From a checkpoint of a small image flow-matching model: moe soft, num experts 8.
Rows from expert 4 of block 3, named by matrix and row number. Rows with one number belong to one neuron. Each number is 200 + 30 x the weight over its row's rms, rounded and kept within 0 to 999. All counts start at 0.
# gate: expert gate (model.blocks.3.mlp.gate, 8x128x128), inputs 43-85
# up: expert up (model.blocks.3.mlp.up, 8x128x128), inputs 43-85
# down: expert down (model.blocks.3.mlp.down, 8x128x128, transposed), outputs 43-85
gate.27,213,192,201,177,207,163,223,178,232,169,204,179,236,218,227,167,198,194,189,246,192,226,212,204,206,214,145,175,197,185,170,193,215,184,260,210,255,194,201,167,225,211,168
up.27,207,270,176,190,184,217,233,217,189,194,185,203,217,209,174,276,222,206,250,94,238,204,231,187,193,167,275,229,200,234,196,173,184,237,184,220,199,177,121,189,177,217,158
down.27,229,239,204,203,229,247,248,174,190,252,167,189,158,158,163,220,212,206,189,183,202,186,259,218,175,193,148,198,156,219,208,191,216,184,188,206,228,279,202,148,197,213,217
gate.28,141,192,173,153,216,210,203,189,114,214,204,187,187,232,157,231,212,195,202,232,137,182,156,195,172,179,171,223,207,241,253,192,176,198,182,254,202,183,203,218,137,195,191
up.28,160,198,128,183,206,196,215,204,202,237,258,261,206,192,143,207,206,264,103,151,200,226,169,180,220,209,156,174,158,196,250,153,176,189,171,164,202,188,210,189,244,172,177
down.28,177,209,162,191,144,245,212,241,196,238,210,180,229,206,232,190,178,198,214,194,184,160,201,211,172,213,178,206,128,193,220,197,243,188,211,184,225,197,224,170,217,184,193
gate.29,256,217,196,208,175,193,199,229,178,169,227,212,239,184,175,217,148,225,218,186,187,158,224,196,220,197,190,182,188,207,172,261,171,196,193,219,197,137,232,263,129,163,219
up.29,152,200,166,229,238,203,203,195,171,236,168,222,212,244,207,186,221,188,222,207,181,217,152,219,224,149,169,202,222,204,236,224,180,214,197,210,163,244,193,127,139,232,172
down.29,204,174,267,221,243,193,236,156,244,243,174,188,213,164,196,193,221,207,153,261,246,228,196,163,244,164,225,199,233,190,194,196,248,178,195,223,190,192,212,162,230,249,229
gate.30,226,230,220,251,214,141,262,147,194,207,191,153,199,217,204,154,174,229,176,217,198,204,206,250,209,186,174,245,156,243,158,220,208,209,250,195,228,170,201,181,194,215,196
up.30,203,176,188,162,207,242,232,211,155,210,178,264,176,249,163,253,162,181,194,261,153,182,216,191,202,198,203,202,239,266,209,191,181,239,136,203,212,188,203,189,183,163,155
down.30,216,202,186,188,219,208,143,178,214,199,207,225,181,200,199,221,232,174,248,174,234,252,209,222,232,145,189,194,161,278,199,208,137,223,204,216,193,208,166,206,237,195,183
gate.31,213,259,201,204,204,165,218,193,181,191,172,116,251,183,204,181,187,142,199,221,154,219,196,286,225,207,221,172,210,194,165,204,202,236,223,202,196,183,202,227,200,192,185
up.31,174,169,173,232,202,206,182,247,208,210,202,215,204,208,245,224,239,205,176,162,220,234,190,146,195,178,170,194,189,183,281,222,172,167,163,176,187,194,78,120,247,166,147
down.31,191,223,225,217,219,218,236,189,238,236,202,164,232,146,214,215,186,164,215,196,206,153,150,255,220,192,201,172,200,173,155,219,196,228,222,218,226,257,199,223,246,226,174
gate.32,230,286,182,149,177,205,238,193,188,217,204,151,212,200,197,190,217,178,209,186,225,206,195,149,182,208,303,170,183,205,171,178,220,163,210,199,168,173,170,215,196,219,115
up.32,184,186,156,189,181,176,207,221,202,206,253,254,164,212,163,151,187,214,224,195,202,190,203,205,224,232,220,178,210,213,130,230,188,141,209,172,169,147,218,197,194,212,217
down.32,203,169,136,209,148,151,164,222,184,181,216,175,184,283,160,197,195,232,212,162,145,154,175,202,173,229,204,239,153,163,204,187,159,266,210,210,217,183,231,168,249,248,205
gate.33,221,223,196,185,190,160,158,267,203,234,232,166,251,236,179,172,193,220,149,172,198,196,218,191,195,244,253,204,244,178,161,176,167,185,190,130,211,188,194,183,192,170,180
up.33,210,202,113,168,208,154,207,193,158,202,212,254,213,280,176,233,174,204,226,151,138,232,218,153,234,182,206,206,207,177,168,212,157,189,189,162,174,177,160,171,167,180,156
down.33,174,203,195,216,233,211,215,153,216,213,225,150,166,221,205,223,202,182,195,211,190,185,214,194,175,222,172,199,260,161,195,174,195,152,222,172,193,143,204,160,266,230,213
gate.34,210,175,237,220,204,232,218,151,178,118,142,140,218,164,223,240,142,127,205,217,164,164,195,232,230,161,222,197,235,207,185,189,182,236,200,265,175,215,205,223,182,224,217
up.34,213,237,169,240,204,161,197,252,200,264,250,232,231,267,203,124,232,214,202,244,224,238,204,185,212,197,198,214,199,236,205,233,177,192,203,126,213,189,166,175,195,157,211
down.34,221,209,170,204,217,208,215,207,219,208,181,178,212,195,210,197,221,165,231,174,142,232,175,205,218,233,203,158,156,192,221,197,221,207,214,228,173,290,224,200,181,221,206
gate.35,221,194,231,190,202,153,266,150,257,223,185,189,213,224,205,186,220,211,259,173,157,188,256,184,219,231,185,219,201,220,100,177,184,207,260,146,197,172,144,216,150,189,111
up.35,216,234,180,123,231,227,218,194,218,198,234,192,250,212,202,230,196,142,231,187,170,191,213,205,188,215,208,156,225,189,223,148,157,238,190,224,187,254,202,210,182,231,223
down.35,237,235,235,185,184,258,205,188,180,150,216,240,169,169,122,181,210,185,239,217,249,206,184,146,221,188,180,226,196,223,199,173,173,218,223,215,200,169,182,214,244,236,145
gate.36,246,238,218,171,235,221,258,200,169,200,142,205,236,272,225,231,238,123,140,207,152,212,218,147,210,147,179,179,224,179,210,178,219,202,203,188,185,241,201,206,196,200,186
up.36,183,169,184,253,219,189,199,165,192,240,238,245,217,151,178,142,196,237,223,193,256,220,131,228,207,199,192,212,226,217,152,225,227,171,185,202,230,175,202,218,176,228,168
down.36,214,199,215,184,208,191,141,214,207,208,222,187,189,288,168,229,283,221,210,212,158,218,177,238,206,219,191,218,179,200,173,223,169,229,213,171,186,137,180,215,213,235,224
gate.37,247,239,192,248,225,238,190,259,160,244,175,182,211,183,163,222,202,200,130,109,267,166,167,193,234,198,191,206,189,246,223,206,174,237,200,172,217,179,249,135,187,202,160
up.37,226,164,171,202,221,211,220,191,194,217,175,194,186,212,224,191,274,193,246,183,200,223,197,190,199,221,206,184,243,186,189,188,234,183,237,183,237,197,190,213,204,188,141
down.37,184,141,187,182,208,209,216,231,145,173,174,236,184,152,220,187,209,252,232,170,214,232,217,194,182,212,208,183,198,233,235,236,141,209,228,234,233,176,218,222,199,139,163
gate.38,238,183,212,195,173,182,253,202,200,188,221,225,225,221,204,190,151,211,237,245,207,166,200,149,199,234,255,214,229,216,164,300,191,205,208,201,205,166,204,201,165,177,162
up.38,232,211,180,174,187,204,254,218,211,184,211,241,230,261,185,226,171,218,217,193,215,167,217,177,198,264,227,223,185,204,174,196,212,203,198,157,176,219,246,220,214,143,182
down.38,202,240,167,207,196,221,223,200,181,161,176,154,209,172,265,171,155,216,221,179,167,133,213,272,205,257,192,229,194,165,180,210,182,183,188,232,236,200,220,212,179,164,198
gate.39,207,284,165,174,204,195,233,209,180,214,162,213,257,223,214,281,256,178,177,186,221,232,189,192,163,186,235,182,157,218,246,165,196,196,178,200,254,173,146,197,211,168,149
up.39,178,287,212,230,201,215,198,210,182,196,161,174,201,199,204,205,231,148,148,195,182,265,206,212,204,169,240,191,160,246,208,167,184,234,202,216,274,203,155,195,189,165,174
down.39,161,187,235,175,205,216,235,218,174,243,165,165,219,142,211,178,196,196,174,202,209,218,190,198,220,198,217,200,200,220,189,222,194,178,185,169,181,246,223,203,98,232,206
gate.40,169,238,123,192,219,183,208,191,127,228,255,214,202,175,180,185,155,246,121,236,231,207,179,246,218,170,143,180,164,208,159,160,182,210,186,193,247,195,246,231,214,223,241
up.40,182,241,158,205,194,210,180,205,145,253,232,184,161,176,199,187,151,250,145,243,225,196,204,212,187,182,156,178,182,165,154,193,175,196,179,203,209,166,281,209,207,214,243
down.40,187,264,219,165,220,203,194,199,175,172,193,194,208,216,117,203,184,200,237,235,163,212,187,203,176,215,190,271,142,178,172,243,220,174,205,203,211,164,158,181,248,258,218
gate.41,228,252,168,195,233,226,224,164,178,218,229,179,205,229,178,161,219,231,87,193,160,184,189,174,254,188,212,204,180,246,213,173,211,184,195,111,172,223,237,183,239,168,200
up.41,198,166,268,209,230,182,185,211,255,166,204,168,222,156,243,157,217,236,260,191,240,233,241,234,202,196,213,241,213,179,217,187,221,196,240,185,232,203,193,226,211,201,207
down.41,200,175,226,199,233,173,182,213,156,196,211,190,165,169,226,228,214,217,126,217,162,186,203,224,223,198,198,199,216,232,210,153,187,154,153,180,172,208,236,194,144,206,163
gate.42,220,186,153,205,211,211,184,210,164,236,254,185,238,226,175,222,208,230,187,249,287,266,219,150,252,220,206,186,223,231,203,201,172,234,216,181,224,202,230,166,195,171,197
up.42,200,225,163,248,206,280,188,199,206,223,221,226,178,193,163,229,284,199,178,211,266,181,216,157,209,173,203,161,212,200,230,175,237,200,200,185,170,195,179,174,223,189,269
down.42,198,195,175,165,210,184,212,191,204,138,164,284,242,145,223,181,147,220,217,171,185,282,184,232,168,198,210,220,180,202,205,200,168,197,177,227,218,170,222,266,171,194,195
gate.43,221,252,137,222,249,220,198,134,125,165,230,244,214,219,191,248,195,201,205,208,159,228,208,176,219,185,227,197,186,237,180,157,196,235,178,183,217,195,207,228,194,208,174
up.43,206,234,171,154,198,181,246,183,195,240,196,181,219,247,207,201,150,236,167,159,216,238,208,178,193,191,233,210,211,144,159,152,203,200,180,129,220,184,238,170,215,249,213
down.43,218,178,203,132,166,231,203,216,180,159,156,192,202,191,223,180,204,214,206,161,188,172,215,188,179,225,241,236,155,207,191,269,137,173,187,225,207,176,280,212,224,211,189
gate.44,205,305,189,196,199,196,249,223,185,196,164,194,277,235,171,237,202,143,175,187,218,208,171,203,231,224,259,198,147,199,221,203,184,168,193,184,280,185,195,204,179,196,230
up.44,202,226,169,210,199,220,222,259,195,197,186,181,243,173,212,249,232,133,199,148,211,214,224,158,185,247,226,176,175,219,255,158,173,147,169,187,259,205,216,193,207,213,191
down.44,160,172,204,123,211,190,232,230,171,182,167,165,202,162,252,215,236,244,172,204,189,165,183,229,185,250,236,220,195,194,185,257,182,202,182,174,218,240,218,235,116,230,189
gate.45,208,165,171,232,217,223,241,180,169,177,192,185,259,194,211,260,204,186,170,205,133,244,245,203,197,159,162,197,200,239,194,169,168,224,217,186,250,231,148,226,185,171,179
up.45,184,178,176,220,216,227,226,222,167,226,187,178,219,188,193,267,204,245,216,219,192,210,260,214,181,180,133,226,152,180,218,210,135,202,204,188,202,192,209,217,201,218,195
down.45,160,214,179,216,174,199,236,226,207,157,209,176,175,192,238,199,223,205,187,196,215,244,233,206,181,159,133,173,209,186,210,223,223,182,196,205,171,127,192,180,189,195,172
gate.46,222,247,164,197,153,186,218,201,180,199,200,178,197,197,192,241,182,244,176,214,197,167,212,187,184,185,190,214,163,233,180,228,207,203,195,170,205,147,245,221,138,228,253
up.46,219,192,210,152,199,188,236,210,188,196,222,210,244,256,221,199,167,220,222,257,123,200,186,168,189,211,222,182,224,189,179,238,166,164,192,172,224,217,224,272,180,164,208
down.46,172,177,217,240,203,204,141,220,180,179,162,247,182,176,172,228,177,196,192,211,257,198,192,224,213,242,198,171,205,251,203,166,181,223,190,192,217,235,177,209,182,108,217
gate.47,202,240,191,227,201,217,246,180,155,128,145,99,220,165,174,239,205,125,217,167,195,218,214,229,225,157,243,189,193,205,188,188,188,311,212,222,243,195,174,212,155,209,194
up.47,215,177,191,196,205,157,136,256,236,259,248,269,186,242,231,165,201,249,195,233,186,165,210,176,187,247,166,191,227,195,183,231,208,125,182,183,135,187,202,173,232,171,164
down.47,234,262,166,203,275,219,180,157,268,201,164,187,200,208,137,172,201,177,212,213,132,176,194,210,231,224,185,213,225,204,209,172,203,230,222,198,199,312,182,184,233,208,229
gate.48,224,224,181,139,156,201,219,198,209,162,203,198,172,203,178,238,158,191,197,200,184,169,267,147,218,207,203,153,215,198,237,207,194,204,197,223,167,234,215,268,130,126,239
up.48,152,191,238,236,246,176,210,200,164,186,152,193,195,195,241,214,247,164,204,200,228,242,187,222,215,207,215,229,225,227,131,177,155,211,159,173,231,190,129,185,250,215,117
down.48,221,189,231,225,268,175,195,227,199,196,180,194,203,133,226,187,181,169,245,255,216,150,208,183,289,184,177,205,234,218,187,149,190,230,222,192,180,294,195,211,215,173,172
gate.49,225,177,146,191,214,221,186,213,183,169,146,190,189,258,208,247,213,133,187,244,181,151,247,180,196,183,185,136,245,162,214,181,200,209,166,188,152,218,239,194,227,166,220
up.49,215,128,164,190,220,215,212,194,198,135,162,218,155,258,187,235,183,145,202,224,185,139,233,193,246,205,181,165,238,188,197,184,159,222,196,193,152,219,271,183,215,167,249
down.49,196,263,198,200,208,267,162,151,229,196,189,205,193,184,152,163,155,219,207,189,223,153,205,175,179,206,183,251,223,215,169,260,181,183,204,224,225,240,154,180,180,192,235
gate.50,245,207,178,193,155,162,227,182,241,183,263,206,122,125,191,182,171,249,224,205,256,177,194,207,175,193,228,215,175,198,160,261,217,219,215,171,185,181,230,221,163,216,248
up.50,169,191,267,252,208,192,181,189,208,230,206,186,159,203,226,165,144,213,174,206,250,179,167,239,196,225,212,230,188,213,227,203,208,203,218,238,219,164,221,150,197,238,211
down.50,201,236,335,123,222,228,170,188,206,209,232,207,168,183,231,203,189,186,212,219,226,176,196,161,206,196,189,190,218,197,249,212,213,209,211,177,178,230,196,204,223,265,187